{
  "model": "self-supervised image encoder",
  "dataset": "larger renderings of crowded toy scenes",
  "train_examples": 45211,
  "image_size": 32,
  "crop_scale_min": 0.3,
  "horizontal_flip": true,
  "translate": 0.06,
  "color_jitter": 0.6,
  "method": "simclr",
  "arch": "swin",
  "norm": "layernorm",
  "norm_position": "pre",
  "hidden_act": "gelu",
  "mlp_ratio": 6,
  "head_dim": 32,
  "fused_qkv": true,
  "bias": "none",
  "qk_norm": false,
  "layer_scale_init": 0.01,
  "parallel_block": false,
  "inner_norm": true,
  "moe": "expert_choice",
  "drop_path": 0.05,
  "num_experts": 8,
  "moe_every": 2,
  "expert_mlp_ratio": 1,
  "experts_per_token": 1,
  "shared_expert": false,
  "patch_size": [2, 2],
  "depths": [3, 3, 3],
  "widths": [96, 192, 384],
  "projector_hidden": 1024,
  "projector_out": 256,
  "projector_hidden_layers": 1,
  "temperature": 0.2,
  "residual_init": "none",
  "optimizer": "muon",
  "muon_scale": "original",
  "learning_rate": 0.021,
  "momentum": 0.95,
  "nesterov": true,
  "orthogonalizer": "newton_schulz_5",
  "adamw_lr_other_params": 0.00092,
  "max_steps": 5700,
  "batch_size": 256,
  "epochs": 32.3,
  "lr_schedule": "poly",
  "final_lr_fraction": 0.05,
  "warmup_steps": 170,
  "weight_decay": 0.03,
  "adamw_weight_decay_other_params": 0.05
}
Rows from block 5, named by matrix and row number. Rows with one number belong to one attention dimension. Each number is 500 + 25 x the weight over its row's rms, rounded and kept within 0 to 999. All counts start at 0. Numbers have three digits each. After the name is the row's rms in percent of the matrix's.
# v: window attention query, key and value (stacked) (model.blocks.5.attn.qkv.weight, 576x192, the v third), inputs 96-191
# proj: window attention output (model.blocks.5.attn.proj.weight, 192x192, transposed), outputs 96-191
v.72 098:493470471526492506508523547479525487518494499488556479447460514469487526524474492518473506481485489471542477490502488552510488483510531513492472495480518500483515528486484469540470483500504542473496490451485479530501490526470468530554486493543524445528563488490499520503518459476525448459
v.73 119:506487484526488499544513502519534535481489469507463517520490506497480522466515503519473494504488518518513473453526505529498530517484481551471552461506540499518487484526477537490514518463537495499526533532500523437451496474485503567458482540459505458505499522546498532493535512509530507530
v.74 121:502491471488526525579495493527487474505477502498528540543473538461486500526501469494514471446502469525445458482483540516467462474515501531513521490460502482474494523513508549494501508497510489487522509484491519498511514532499506487579517496491512518501496492485458533529477460499456485454
v.75 115:511498571524518512483510564503508495483471532507466491459532479438502476505544461497496494498517488491468471478503552499478503466497521460473478449531532476468499523515511522522532450486483521492541469511484492476522510497477494484468515494503568522504526532541459504492474472498472494527
v.76 105:509520483554475518532459499514528570498478516469493508511489491498465485517545520515478471511523480472501485479537499474518510503514521521533459483494536474503531513469511538552501490469477482493545496507517507524489512489497498496477516498508478501514486464513494470517523448488490488499
v.77 118:497486496463484530439496489476462511497541480505529543480505507497510510494524510515553518522526503508492484490504528473474526450524455477534538505527524505490472496527481487467501532495513507506491514506520517449477473515494512480453488506459462520500479522488494490487505559514511508519
v.78 098:525509541506493505518499507513493452493521492516498497539508559477479498470507506475507490542482503486491526487494498506531522471496484514487537480466483505516519499491447490555489475495480498457463518472496470459491498558564499498490473486502543508491513488522495436520477449475482497549
v.79 117:501467569548490501481495451507467545509500501487510543511554486459507470503503524513456499482505489515482525487494504511493559480517509527452494492523532498500479462503470532496508544473527513492478527513489483500459530509489523493559500529532493513528501483523526494501484488461520492439
v.80 118:489461515438480491491509530519490477518499441479516503480462529485477494467572484500456505553508480481528454484491521509497485468521502508517487530468494501488498494502500467523525502479504499516526460511494496448500518505533486536432501478571491488494467451530533517508497512499533495489
v.81 124:484479490471480503537491454502503504506473457463496485505491503525501498488485498493543477508481489475487468452508501487507451524528526504515490535505490497493512487486556485507517484514535485536498509486477518501495521520514501508510515466524557503480490456485532524517502462502481487526
v.82 117:471515428498530522553475529517529484521490491511491484495534514559458533497523506470457489521534471527504502442527515498523508471498515479515505491503502499516516478467509548563499489473473486479451510514496532510522510529509479485450500544483479511510491517501487495495518466502536485465
v.83 095:472493517540521503522487459507527502523490536514542525493481578440552490524521517548462517462477527543523480502502548503468536499482521501512494490502507478522474475550500471506502480495483444495458488492504471485492489514500512518491500485529484540496504454545494497544502487521487504511
v.84 121:487483495472492502463482508495472477503502485486483552485461536481498500496501487481472520563489527476474507475517453484531500437515482466524533514507503507482512519531484497471516550507515504486505489521482534474489521478498497486508507560504498465482488484528466500448526515502511473577
v.85 120:475482473481532509584514482509506470502468449487526540456529484513482505523511521484480495522528472480492482513525495454493562485501503511493496508512506506504480451494527530491500504521475484500517511541480531531530502498523504510519521479458481501498447490506464489466520518540496484486
v.86 110:547498487487497503503505526482461485478524539500508507501456532491496495515504488487531511510498504484467470495496556498520532525495479523472469454514487489528478516507479492476468519473444484501483492493498518474485502498476506530532489536462529521494541525490485503502522549515516501541
v.87 103:489478484481499539507501498499486528515475513494507445521511489557466477513463483484519489521531511534494507491496527513481565492493505480459470478516472511518473498495524510478564491483490497493505482517512539556492460484470522517516493576456488537511487519458527480497485522470558504509
v.88 137:485514480532499492457455445532510504518501524514522521469469524533506502488490510506462506508483495487519488485468457497484496480505472506561515516495500503495550504486514472486520536512519504463519471489486491520475481503504510521399534525487416541515509481499516471517498512510512512500
v.89 111:505475529493477520528510475450501504546504529517510449482528428489473539477464534494521492456473477475511483485483496491501561516495489469511521534507489515501495530500496557523493505489531490457488500504508549527504497538469522518500498535479518515533487502512541493519501517503508491470
v.90 128:497518520469505498531513493491517493464505466528471518499491516511478467536499470531532501477547477493511456522472521511507446520501499485566498501517506530488467506506466547469515527526440513493477520484485551516483515521510516520532486491467550482491503503517507518484499532526457514520
v.91 120:478455485499528510564526485523506472486475501488488510471471478527473476492494484531454500491479484493515526483504501476496492520486517465520536516494504519504499512478483489463522528474531533515488557529488483535482498487507501491462517475542541443503486442519481526502493507517522502520
v.92 137:478453491472499508487523479503483485513502506502532525514429536521515497491533466506521493435518465511471448517516494508489443497515508517515484462493497525486503504517494500488533535490500506523490494506506494483525518524507477494505476467577536499500517467522488515465496508515489506479
v.93 112:504515529500538528482478473505465535510494462495532471518476545538482523542526497535512507494511476496485491491492547501505480464512544487501481528486479504483496516529523540478522524512462505495510494487496514510506505521456512538550515486513475538504495496505509545511532483511471511500
v.94 131:528524534490493484444511452494515517497539525512443514551459495487480499459511519505512495440543509523506509486462549482488482521496517494449504515497523510490485487506484569536502531514472504523494496514494463519492516509519496470543520518538448486494558469519493469464491504508509493466
v.95 121:491517485496522528519491579485492487484540490466514514518467456469472471472531452537492512575537531503489464484458511501477470499486509505562463498521519484529503477474531536513443492526466478500521493523500500519537480488504523536473506543499465507507489515525492502527502529496529505492
v.96 116:563483475542519475451487501511503507456521552500469456515488513529523476467462513513513495472509504489483489483527518514417532489485513512475498488505497484505480531512495548513519527488509543496466508508510493565509537535503499491555521465523461513499512469507509479488485485463492478517
v.97 109:543507541475530512508480523496493515480483495503472561458483437495481469492534550504507524443523479521519453425507478522472532536516526487552475530519509520501509494506523516465518474534457508472482508499506510518481484515477513478504520502525508486515470494521508485528503461524521466488
v.98 115:484490483488510509500505488492509526512478501471513519482532507510512478474507493479540495505546510520495434476478537492501583476519512507495501550523495495510526507488532513530478502506519468498488518480479481525538484487492502496446482445541478493528490485517506481531498510462478505511
v.99 113:519508506466457493539490493494491532476511504501440512477534441434490524496505509481519470474467486507533542496510520475509494519506554495500531498484473508508509496526468534508459508508514477504506476494455497470490496517516503468495500450550490499472462478512464473441481481527528498530
v.100 106:512504484533480521508430508522505446474539518478457500524462512449508521493506474478501468524528532541517482485532482479484478505499520488488548473473511482518543508521511522468500457517450515492473471492489546480490551496465478470494480496484485517448501500486534513527455479537519486479
v.101 114:487503443533492520492514523508508547514487532508457491480509502464482536508498500518473496518524521509476532515503525473512528497464510509510559484506487446502493532519490527512502530449539504480491510527470526440518522491505484469494481565494474472486474462535431500464496508470540498545
v.102 123:497509470511471482534491486461485488489498509561482466518510543448498547469511499511470496544478497470487550522509512522496495513530503467462519493489498493521476489515464541523512500460503495514478508522500498479488496544528494508537456534522442511487481493519500492497477499520504461543
v.103 119:504505452499490519501490517523493517514503452531519477496492516486496493476476515520494516510491515498528482492479470536517476506532509517550494480509491506475502519489510507515516483523503533481451550506489539540504509510478491488530508536468481561473468471491494511532521480519513469560
v.104 099:520505480487439504455498500498518529479495487508497488486507532468513508479487486509525480502522501488475525494501514492492504478548506500517470481501516454498512497457482503461462497523471509511448446497490527538489542508539435510532506490546523541485489485472494504560504516518501506463
v.105 104:512516522490483529513522497506529478514495510515504461509498503480489464511495457504526469518483511544499471447533500501530473515506526499480507502490501479502481504467497517536534480512461534498510472473513472470493518483498510497490490463561519510472539553474501495497507440501546489458
v.106 105:488522466524470491550470454510521513523488506506542468490487490442511507498577513504449499487538446519514469499463486530496486515492506514543508492488505496523530488489547495507527496474524485479503535522513500515547493516514485456471490498500471492518491476472530497508464507556547486450
v.107 102:506490561480495519521493514494506499539513471497470469501547480506507535483467518454487508507490500499507514492528473472521489464518500535518513517507489521501487491465511480487496484525519455467488524513497488516541507534537518504479513423509513533498468447476489486548453519522518499509
v.108 108:504476533467480490471456483488494528493502496489533547472523491523493489496462499502538549498526500505538475513506505489469500548563532494482507547496502514486490515472525508485506549509472481479499491496486488561547497472497505518516521512471507503500476506444469512533494493494512476507
v.109 129:500525491494506538454513510468502502499536528470493506512560518481489503501486487485517504481538500510482522502479489503488490550548492507521487490524506495492505492491491510496498503521510532497502458467490480446541508486500523522457504444440480546557497525491552469536469502486476491470
v.110 108:527501527507479500457529490532515507460516518489484535453513435461518504498533467487494518511519540498514494497531519487492498492487465496547510466521465474503562496498517502493460494526490484518481497457440471522487523483525509500472509454506481507534483481483455531518479547494502506519
v.111 108:538490515506499509485458516498484512466519508463498519519500528543490506481497490509507510484513503497490468536474436522441522487501532496476497518518485531497535501538500499506530557515506483504526490482509488533508469506521482497456511509505466501472545502482414489411527496483512530499
v.112 120:492491559512518513497530481533559520543506501518532533527485471492493493504528497473440493496451478492503482528531501502492509499471494470499497469485493498493493472478498516508514493485508488483543494525510527460496528459559482468517485495523554482517511462542477523421549524496501506470
v.113 103:503515573526555483510505469508508515462528441457538538506473479500515554486494488512510506513488506459475459508467495476463534468496516476483486525497527473507483461485527463500496480487513568498527545497509475474468484486500499455555519486518518483506519470519529497492501494522488517550
v.114 113:510484456516540491490502477499475559496503507505514454537479464495480511502474467504483485431520500522487486460486559492484504489493516478490485510529530523499505472488510580524492472550494504492497488526492524534518525511485515526482487485546494530484513511471543494550471513497478523517
v.115 117:478507467523525446517485547512494491480510470512483460567488551546489553501499490469540489515501498504510540509489489500487476493490505497486497461481529500487501479495455492544522522504463485510521463542510519456492547483510483491527512530489503466498487502529517504476534518504472485487
v.116 111:529490504543487489474499514485467506497452485483479514528489503562482508468503515494489502522488530493506538514490481530503462503461510494502475491553502490433527491476507508540550518518498513507443490531495454531522483488520487526491522501524506522474567477465490498531508498466483487514
v.117 106:492490533468517495502529501534507496533473485516499508518484547507488555519461535495499501389461471482509523484508513466517508556515501482477505449490528502513477496507503523525515495501475535472503472479472509523469526512488472498500489539528497514534493492552483500560521511515494493451
v.118 104:478557557516548510512521518499453521502487494507495502483529483559489497498490520566494448548544526492491511452501497469499505500498489504529502515490492528502465463458502499492520548532457468494514493501490495480522482486542472492519464534480526457510462516487523473465518539504490550494
v.119 098:523526522482494494469462477500487524487516544532514494538404519477496508514511461517521543508515526506502485541481534520517474485497547490510502473492505493498511531533512544503476521491459505500487470506451480537514501499477483478521514481501483484514499512488517512463520544544531521524
v.120 113:525455539499465521512474444531521508455479477488497556485472470502511474494483511490524480498473504485513483488514513516477551519465491513512526554488521501485512486519502509491524486489482489486489487491490509555448470497457520499508485504509496462502450485513544487469520505487492499511
v.121 100:509493488488519515470490526501496478486551495530466465483487492465498486491442489468473459505501478488505532519501480532521498498520493502515501519505502527490503520496483483504509536526487480486495496503513506450499526549515529480475481508570450501479555514503505482557474470497505489486
v.122 104:523491562513513528504516531494511500506477451500479593490510463480501502485520515467491496500508503491500458507507476515450531461500500495504434538510514540481486465494509482498499450504497502497465475508515491521436504502500471463492468520553518472479503476486520473533513507477520528495
v.123 118:483488529514486496460535491529487504512486515504448527517485502497504482488487478508503497530443467519462520529510478525449484436521516478528508464518523485529503510466498500481529473508537526534524529511490547483487491540554497508505496459448543503500502462532524517508458497509459488512
v.124 107:479526509526529543541529493494464479487480501534438511470558489511498498535491506521546531523486470474506501514519503480512487472535507479494458516523500529500468508497502520459530499479481518491502487521482536454487485475468505495452533567553518481517501481555476507482475493490490482532
v.125 105:489489459507459484499519506499493519540473442487461472533499454513454508507463518494485479514475491486461515472496521480523512463501496508461523466508523483509495472491461510492513486496491483487522519511530541494493513532464517536505536508542514567519456498537530514477525509489521515532
v.126 098:535514540502483493473530540491483486523508524519485461505473511538483484501515511495492539482513533534456530515519471482507512516486485480491503455499508515524492500514475556555496504487447470519497468531521479498501526497505513511510487498481520497498535518493491532469501538508546504558
v.127 114:490538492521462503469451573482499530505508488506468552471494507536511463520494511478523529451527476551485494517501466494484515466493481528514516508547544503525492521535502488495534482513503510465498534497518479535513501515516472528465500493494512531523484493501489489460437496506477481509
v.128 097:517548460531507520467516519477503500495515501515502504521439487520514461517496491512486487494515468499520484471526510528515451510520494524492460535495514484485524489511447493549519559527490526490516484488509508475467475492524466493533474530580459482484506487490499488480462485487446500435
v.129 101:444443506458528525548473511516474475523493454498515571484503488501503535508481521495482494457483519491489514541487485484498518479487505522538528508461494516521522498466469507506565502482501482521516489519478509532485535547514485468475492529485521486522448442485475488515498475485498483492
v.130 095:468501501491524485562515491491477522524510449478499545561535507549496532540493517504527519530470540493473455483479484515508517478509500485501525479475499473490510478500478471505479457497489503491519492547491503513500522495507529500506501530484530518517512507484491539530505517483511502543
v.131 091:511510464472517497502472543523508454517495488501457473511495485508473511504469558480467522558527511526535545518517469495515487491489505479484513492477490488513517531483444439517531511508526492514500445487496471486530493560508526486468521470508458476497483478484438474516520471508489492493
v.132 106:476476499541546542510488498540517504479445479491510543457497450448502488458516495480445472555460505486520454525521465509494542490501538514490522516483472493466524535497492437476490526470511526509493522495478462530480474489515477502526514497499499510533497461528525512558498492460517493491
v.133 122:494521542497488448494515512503475450456562528478483519500527518479504507479485511499493467528491517523480545494527523452512523504482465504481547437480490504531505502484490491499448513465499549518513489477524483480482488467514496541547485545489519489515493498508495488504469495500485504486
v.134 102:535496481558481509533503493493512518546489476480483478507461476500502465546468554519493450500518483503478470482519470474517511479522512471528461474493542506495492475519515498469526482534497499497468538507553514538487525516484528448516482511520452498484478508440534494505501479475488501489
v.135 079:547476535498463493539497449519512523519502498485501496511520500510484418494526488481469494509521507497525498509512487513475552501479498504479488500504508491552476500500525505496490487483534506463505520514513507538497498487483487427497449443473521503489495502538493525466514517486535520485
v.136 080:488503510495475484471477517522495447468497500497500516532504501506522494501507503461488477461503488514509540533518529541509475476487478467518457501512513516516518486470499494495564523438527478488499464516472492490533522486489479518473521494464545516502438510493506489509515490492505499490
v.137 100:495483565502457531553508497528481466467540498496493507466495506484515493505508489512452521462489501507482528484525490494539507477498475482489476526501523470528500474528497523462504519518489474477477506537473503520472508462501484527509528516554512497453517531467526560479521466506516478486
proj.72 099:525501547522555509479491534521534452503523516503459494503502457558521483500533500513529486486535473480487532515500545493523551475498481507525476487508487489527481502525504485462487461487464461470500504517495538533494497485505484497430500563480530569513469520547518471473490530513485521488
proj.73 126:514495495492456478511461482474487478520509521441581518438474525483505513494504487454472494530485498502495511561504433487480488489505530505542494543493474540494536497491499495498535513483489493520499492482488454519505511515487516441565502458517517518514513477514508465505445483520507477467
proj.74 137:519507479498523489531515521456534522516580495538466447462543534495507529487507497506527530518489475504531497540496454505498529540498512475489490511488468497510493528517490505493473506485443479493485493517514510518508473514462477486452500521505518521519516513511506464515488553522511497500
proj.75 116:519544467497513528484475503478467534510494472527554528519472465481485516514497534502509485531507467528501531559513485472515514527505476509532514471507536481514491514502481503470485502472459492463460503538529550529495534471516495507524489524489507460511520487472514477475530509483497493480
proj.76 105:526497472491533493496545518543506454506460492482511498489496550484512453518481501459450517498499539518500491494486495501514504496508507486515516470506494496499451496497497459468532512510481497499477534460471465499516496503473476567483494507466527534457490559487484537525474503525522531552
proj.77 122:495505506525470455504457492514466520486476536514514447509475473491508529468482494490479500504520545498497486465499482496493531500483497514416489523505496498496529494486501560567473500526467518490485450518518502501528495509491497494596508479539477475498529477508532472456515435508519451499
proj.78 088:452530510542508469534520464468511533488499477515519518487480490472488533511514496518461500486485513508533495551511519486512469525499460472464526536520462474476512516486512522490486529517509497467498468498486508527468537491453508490461505486490486513491512515454518549472497528507526499440
proj.79 122:502485433470519524513525541499523475521472488437450483495504509483525496499508493465506507475505506503525470512501485432516472490513510465537509481474491497518520495515530493496496502500525506524497501500499527480505497519537503486503501502453521507454490503481519511481465480523476525545
proj.80 129:531514486565497500484505439467501540482523590508514500468493505530502508538439510492495481455497488551508489520505526495500519500506489496506533494545496485519479524485489559528512526500421508474463521505507524513489505461467514492497509477416473462490516503492528514455518484502504479486
proj.81 128:510514537498538488528538487483513450529567520519443489494499532510504503519506513525523535545486441507523497506497545541488435481477502495538478490504448516474477529493508538524542501524450490476510513498531546482512486543477499493479491527467470513532521479507510482503513550503485527465
proj.82 123:502537518520497482476537497467500531510528512525552535483453494495510506515465481543457535470514554507492515510504446510497530506504478511524535500508456510482493511501502489471454454531475491500508519509517438539507525511480507511504494466497459502471492509506524494528483537503498515558
proj.83 095:521492482494527493452445506537490462499523485506499466464540516570469495528522510458513493476484481496508541552495453469512518524512518518527491500493520522494510563490482553473515484469489531516488494532541494446470532514505511527522498512472521520472511532498492532472501492491535511501
proj.84 121:481509516520455508513488512505515555496484484539572512552496490527516473492505515523497501549467461501488466535495520503500460508513515508448516489483511512528506495483517502557509475479503528473520489494511504481493471515491521518484492453453481502549501479536515505502491499508514501465
proj.85 121:480561459484495498490482504495494541521491495521505495505492507530514490476488511530504497480520489548484478489497494517494412509505512521510520479501512496505508507490516473443520500481497506488518483519512452486484479502464500475538485505563456477492528525514470511522491533501464503537
proj.86 120:492490506535494479496487471506496529489474443450473515504489494521504513454526486493528489506490513508479514524502463521474523430523473543464488545525506501486522460485512489503520526526530525502505505475470517517488498487481508431573502503536490470496496498510498530455506490506478490464
proj.87 115:475520465516487479490554513492525504479534456486473552489502476495524514488496487537506501477486497514473449491508454460508469504529481527525520520501512479504514485471488472504455489519513513507498548495482451488525531500534475463502512459510500500485438495517489524511551470517451493479
proj.88 141:485502507509478506540487499495459510516533481479564465515562501510478529521470510492446500520488506488507526445507522523522510533484531500523525493486508495522490524491505543518519525504476496499505481481508456463496530500483509526541501449468509483437530531494508507528495502484560505535
proj.89 123:471506472500503508537490504506510505487509468495516475494498471515500529524534486503489505545490480516522468490497477467493416497517479518526505481489493503481515505492492483457515502534477510505527470472505470463529513536510500501536494480516536502431564527514509462491507466495472474547
proj.90 122:497526456467471507513474465486472512541463558511475474443483526488493486488484480471515505436488537502502481496502527481488577494523487498460466494479496480498477480508531456501501512517498490499535505512512467523531515506456461455547505492542489505491506505530478479501510517488498493467
proj.91 122:462565495494518470506494531505529504497516482531494500522512498537510514484500491448508503443511490500512464525487520504480478503482503510547546508510482467505500519478508461465517490483464493517549510531472454525488518489511486490487502538435431463492474513528498459466506509504506481462
proj.92 150:551522512533515488502487472478474519496517510501462476503501493526494529487451478463528469537519468501482519504506544477497525476490505516521491496533502482512501528499502480483496521507448503519534508527496539501491469462465541436503494526408478479478490526499493477463504506484471480506
proj.93 132:493470477490497494477454517505527478519514535457473531507520540495497461494484498488528536508511518507483504509498444514496559531519493516522524433501511511499544482477489468524482496506503471482492434509516527461503502495479510502550512504505461530516516494513483505510493506515491473487
proj.94 147:489470478469527525522509528517465484474473506512505521513543532484503487504516504489514507517485489502517492495492467518503537491483469500513514481526498511539524465497498436480461484537521520517515509493487535460500473510484523505505505491483524500520481566458494511529472496498495510566
proj.95 119:547504452529437482486544493494509493500440513545517526468494497527531529521472508478495505475473484476511514483502462499498496481502505482438479499499529528491502475538495489491482446481445544478479500520479503535492474503496479482532489493516499530513542554460479497513481493507570516517
proj.96 116:532537473466449565473492478492520478516455464487515484448496510499466497516480493499500491499468492473473498504495465514497475484513507505539505503491495503495479460472490474460526522485502526487505491537482470533494535516488514549474489526504556538526474501543494497557536467524524528498
proj.97 111:508526548539455497504465533477538441482534515501525526505514509481512487483467528492522521544554524479490465520500487514471489496496483486467522463470499491528488505511480508545499453479519545465488530485492473499492498512525483535501474515523522498497533534529476553551545512505547541516
proj.98 114:561533518508476514514402558480486450481542511502496495480467469498512524487568503522496522492500488501498503529506497532480463473497480503510507464488523521484499494506501520478541519499488533473541511534519528502460509494517534436457497532477508523517512527548513463467491531488491484483
proj.99 115:481472475525518514460508508461515457519484529475539510449495495537518434457512476501502504533504513486481480493499519494477534468529505495474517504516535493537494504527478511437490512480527492519459529495500478499495467485501484484548497543455524517517532484549479532525486422494511480484
proj.100 103:512466496495451510504573531465530517501470523536566455446527436491487452502462475554477509483516484540496488528506494479522483464502490494503467444554497502494483559499523495490486476502571477497490499483517496496494499530523505517461512522490487544548478490534491513456517461451462474502
proj.101 111:479517503478520482514526470456496474526512482457497512472537511536520458494519466485544491482455455481490518496504460511517476520509453499481488463525484522496488484474507428474513560502504472512519463504519473517482529514522485491550515497464558506464500507502518499479526487472467481453
proj.102 121:490548415489521523494543469496540486467488506471451509518563513486488454485449487522516454482496505529508502481494492487493458458521518527527477502525496518487495491513511508486475504490484488519528543497483550526501540500477519507497485509436538530522476495482519473533485443479501489484
proj.103 116:499509516502519503530557528500496509467509532476496536493526487507513504488434497521514500522491480478490474488490506531488506500512515483462536485488503495500492524487509503547477461468475495503509479480505494548500504522489489454487483518456476513521512516409441468582501506507533524459
proj.104 096:517488497518513489542502509478497515501471526473530568443498447519555499496443528471443468496501507507519456498512433495526494488483491522534525518490479497519478544532490488511528492500528511479471511496514443491517487537516519527508501502489472520473495474492464511514486475507491510557
proj.105 110:489540514495526506510499556514487522476474514527503533532485483483530528504495497496451541476519489502527498538506462511530544472495484512513458475505508508508463467536515490444485511468521460484489494530490506500492503536542498537467482555464441499542488511533464504442533539507476547493
proj.106 108:553517517496502514485506495479462475527471485506478506506557505446489495502449528519504491516491520500512523454505544490523443456498513472479488435496494508489527488529484519517528517463473538474463483524512513465497535533460517545517485557552535463517509512535504474488525491466494500533
proj.107 097:484491467508489518449492475514503573491470523523504510494509475493500500491516475557459486502513466477501485517506544448494570494537499488490555488514504502508509485504486471546491504462505567526475483479498488474495472481486513458514489538439459500521507510463511447494495441462496502486
proj.108 110:517512491466513548538465535509452524502458512487541471430454506561468494499529508536530501520512486474489488509507461520501566444492468503510507468494470488498513494539499465505483513508543515481513486478506497465514486506505486491542511489529495500489488529493508493501525517527482463512
proj.109 129:494484482538472448512461538526486504484468508518459443499494511536519522500477494511458487511494494499510519511501547502490554483498494495507498535499481473502472527525497493523519528511463483488492509489518525502506529488530503505454496513507506481475496447487483543493512444499517491506
proj.110 106:491492494495467484513441559522466537535449480499505476497473463493512479518504525457479518485528509508481526496515500519473527508485451501495500484497537495509501519530503553461513494482500515455490463530567467511511485495553502481544496534523497489490537483484493467492501459489505469487
proj.111 110:474516504457517520494488494509498496540516468537494494471470514516476478507539468519444502484477522511497537495503539484517515505515492501528504536467506474490476483524504484478515496497521512476474522480543486449489526505496492470502509483559559525505492485524518554500507512500480475548
proj.112 109:520491525483505499556524532473492454496428525500435454505505511536473523543490517505520495457471495518536521442494535472491489489495517459488492526515530473529503527508484481482470500490524496513471468492478449495513503522541515487509494556539515460451478528485521495477486469487523501495
proj.113 102:480466528456497491502426482506487534521474517531496483553500553536507465503504486493514524495478503488508520478491531497503496497515518501498446525489526524503519534487511471498463499512531499509530453473470504533495481495501467482539493504526460497503542513477478519517509564485514532483
proj.114 111:526496513508486478500461495505509459492524475459505471459499464549505453505515475532545509559498534491504488547492501502507462398495520497541505518473485478495511535471480505480554489475477509491482488501468455537500496490551521494492499497478533518538498434568532464496521502495499500506
proj.115 115:501535504516499553464559467458488490504486523502487455468475481482508493470480516571486484499476466508499483515496566470486486507510526486512527500532511509503512525492501528502496521523527520538489508475525532471524491513480515502451522505514554537515537470545477534494487494519466511513
proj.116 102:503589472531500518523510448497438537536495437495487497497496512507505491548461540499473501530486493504500533536493488477491551461484531524526470475505502505506497480495484482504523484513489492454512499499525524529502478525482538536517493542536491554481479490537501511461520591534460515512
proj.117 107:498515514471473512517493487482516495510470499471456482521504502513503485507525497511510527572537547510447534477503488536475428500477514492563490530481528489504489511532525466493467512533507488480495483503488472486513481491525483541494498498481539518472470516527525517451496418494508430516
proj.118 103:509490496501497549544440485481496482476516481527482507506500467444479534494538524442495504452526464469520466565505516487502549511491548540523466517476484478507526523498515497525500496542496481517513515479508504467486503498513483524536517505514473499508542479503505498540503511471513477504
proj.119 112:476459453528523499492538511492507446550488481487489486502487485546485526534469518494498452492513549508495494485502465507527477519498466509496466514506472490481481491517496489508533490563496523499496511497509483475499530511490491520519489546531535559478511545505511533528472412452449491509
proj.120 122:525498512488489458508493490507485487531514473467544518467504499516493445524509513538500503483503483459505521481495482535485481470509495467503470465496527514497529529515486501491462505506511546443494498506532498520472482512519451495499508518499494526518539516502517499547530546484568515503
proj.121 100:447523441502475485462497476484521540535491503505508505525530497498509525473493506554471514487495509531497515537497534508476550487517515503507497551531491524499498486490498536501475494496526499497477522530501480488507481482551546533488515480470508513531496450471456542502491499515499543521
proj.122 099:525474525527496452501514511494532491490547520527507497490524491486483466534501507515471502502514515498515501512499489502509504499505488503506531492505546486536497519480492493544462447486529491466496532467487466527491486489527477557472487493550493514533531523496515533508489528488495498493
proj.123 120:487439468496499517502506509537538478508509504514516468494515497505542512481482500489473475454496515520503487465495508481516503529511479515406487532508534504522461493530490509525473475490430507512533518527491489544482517501471512479546500472568476501521473505484485511501465486503561602524
proj.124 109:461502542467557475443486553506522476488534512489498538509474522532472508493547485523471502432482533527504462507494525497518557522498478499480489480529519484510477456485488507558464460491514469534506550526494495526518518486536480486551470436438490523475519541504490489492496516491488562473
proj.125 116:516519548489492509512537514494528479481505532508498555502484559499518469477499508487519482506474496502500485471493509476519487468520484517490427508492472494514497533498511508516476515481459523511514494484502539535493497493495484481481511505458526494460515519554521489543513513489559491475
proj.126 100:489504449574506542501511497501487518512506439537440491565494511473522524519515500482491504527529490487513489490503492523482493500500504503472505486463480509488491500487490483504514482493498505507489497505469490466521477493477513518518487518497556486509492520546497494469464504505475493443
proj.127 109:516462512545513514476496462447506504509495438533504492510514484474462505495544499477455535531507489498475495510501485506494528562504519486464493462515539502499516515524477553526508438466510503512489482490508507498527532500414502494468478498529515496457507473506480526471507523477525529485
proj.128 090:498478524499489455495490500507464532536477487494492498474545497488500474491485481495489523540465553470504529461490452513515488543510474481499533501467557498510492492519491472496478499474542483524533492472467514483481529509446467532530506527452532522473515506519478486526501498473537494499
proj.129 092:533529486486505485507551464479496512497497481512511449498523495519475510505516499491524533513513544518476460468496478521504508470494491518444449497513481504496470491510518519490512475514517487481478493530518448514491461469490501517537508463501454486548544525489505559510498552511468513561
proj.130 094:500520499506528459481473510495532457474481455476501449432508434466493509498534509467526526467527497511546525552498546491527504492524528549484482526517496510513467524470482533541536535508481502516485499516492476487485498480489479500465493484486508516494500476476558486465482515503498525475
proj.131 086:510475507487538464496532490502530433492496531487529530519491515480522492528544509493525481493464455519466458527493522546503486482521502536501504483563491507500440483510482527555506435487474530500530521522496540505528489514477476492486519479499511529517485501469519475511522506526514514472
proj.132 107:501501471520477468469537505535524485488493454510489476494510530515476512522544487542520497461481482483489519483499544487497459486512534504492527492457522483463519486496501562523557484517521484489551524526535472449471518530490501506497490458487459506505485536512511522531524531477540481482
proj.133 107:509554519505527534481514545481511518509467465484483512457490440506480515483530504498520497462513479487534494491492510506496458502482531513489520538494512520500498508493478493504533471508480463514513500536487524517508479506530509498411494430488511498512490552515518541547512493522519492511
proj.134 084:449460509504508524507468483463552463473482492502533472532488517469501480471534495462496515498488562490519469502504554551491501481505523537530520480471493504492493503502487483502530498550523460508525470405495466537535487478496506509464510542444546558481470485517512543499518517488484477482
proj.135 081:459500430485501548499523511483462522476531525484511524517483545457509521497511533534520503484493468493475484505500542500482472472496544487510494477512489528457513495481541503444544512495482479515491555526499502462521498500530545522472509511506542490497470462476504517487501493521512504517
proj.136 078:499506482516492502578531466473488488481474474498479529488450498497477482460541525520492471532515497490490467447503503473506519490489498534507465483493536503504463519528512534507471459503497483495504513486519479499483500489536506473488533480523453470499539546486495508540463549523507454543
proj.137 096:514489460487489495489502468500513538484502485472520517519510511517498537470548486544489466539507535496494458451505540501491481562503490486466470451480505516496551491469491478469509505474505515507496516501494515470478467474524513494487481472459482535514490526523496464540477521462490505535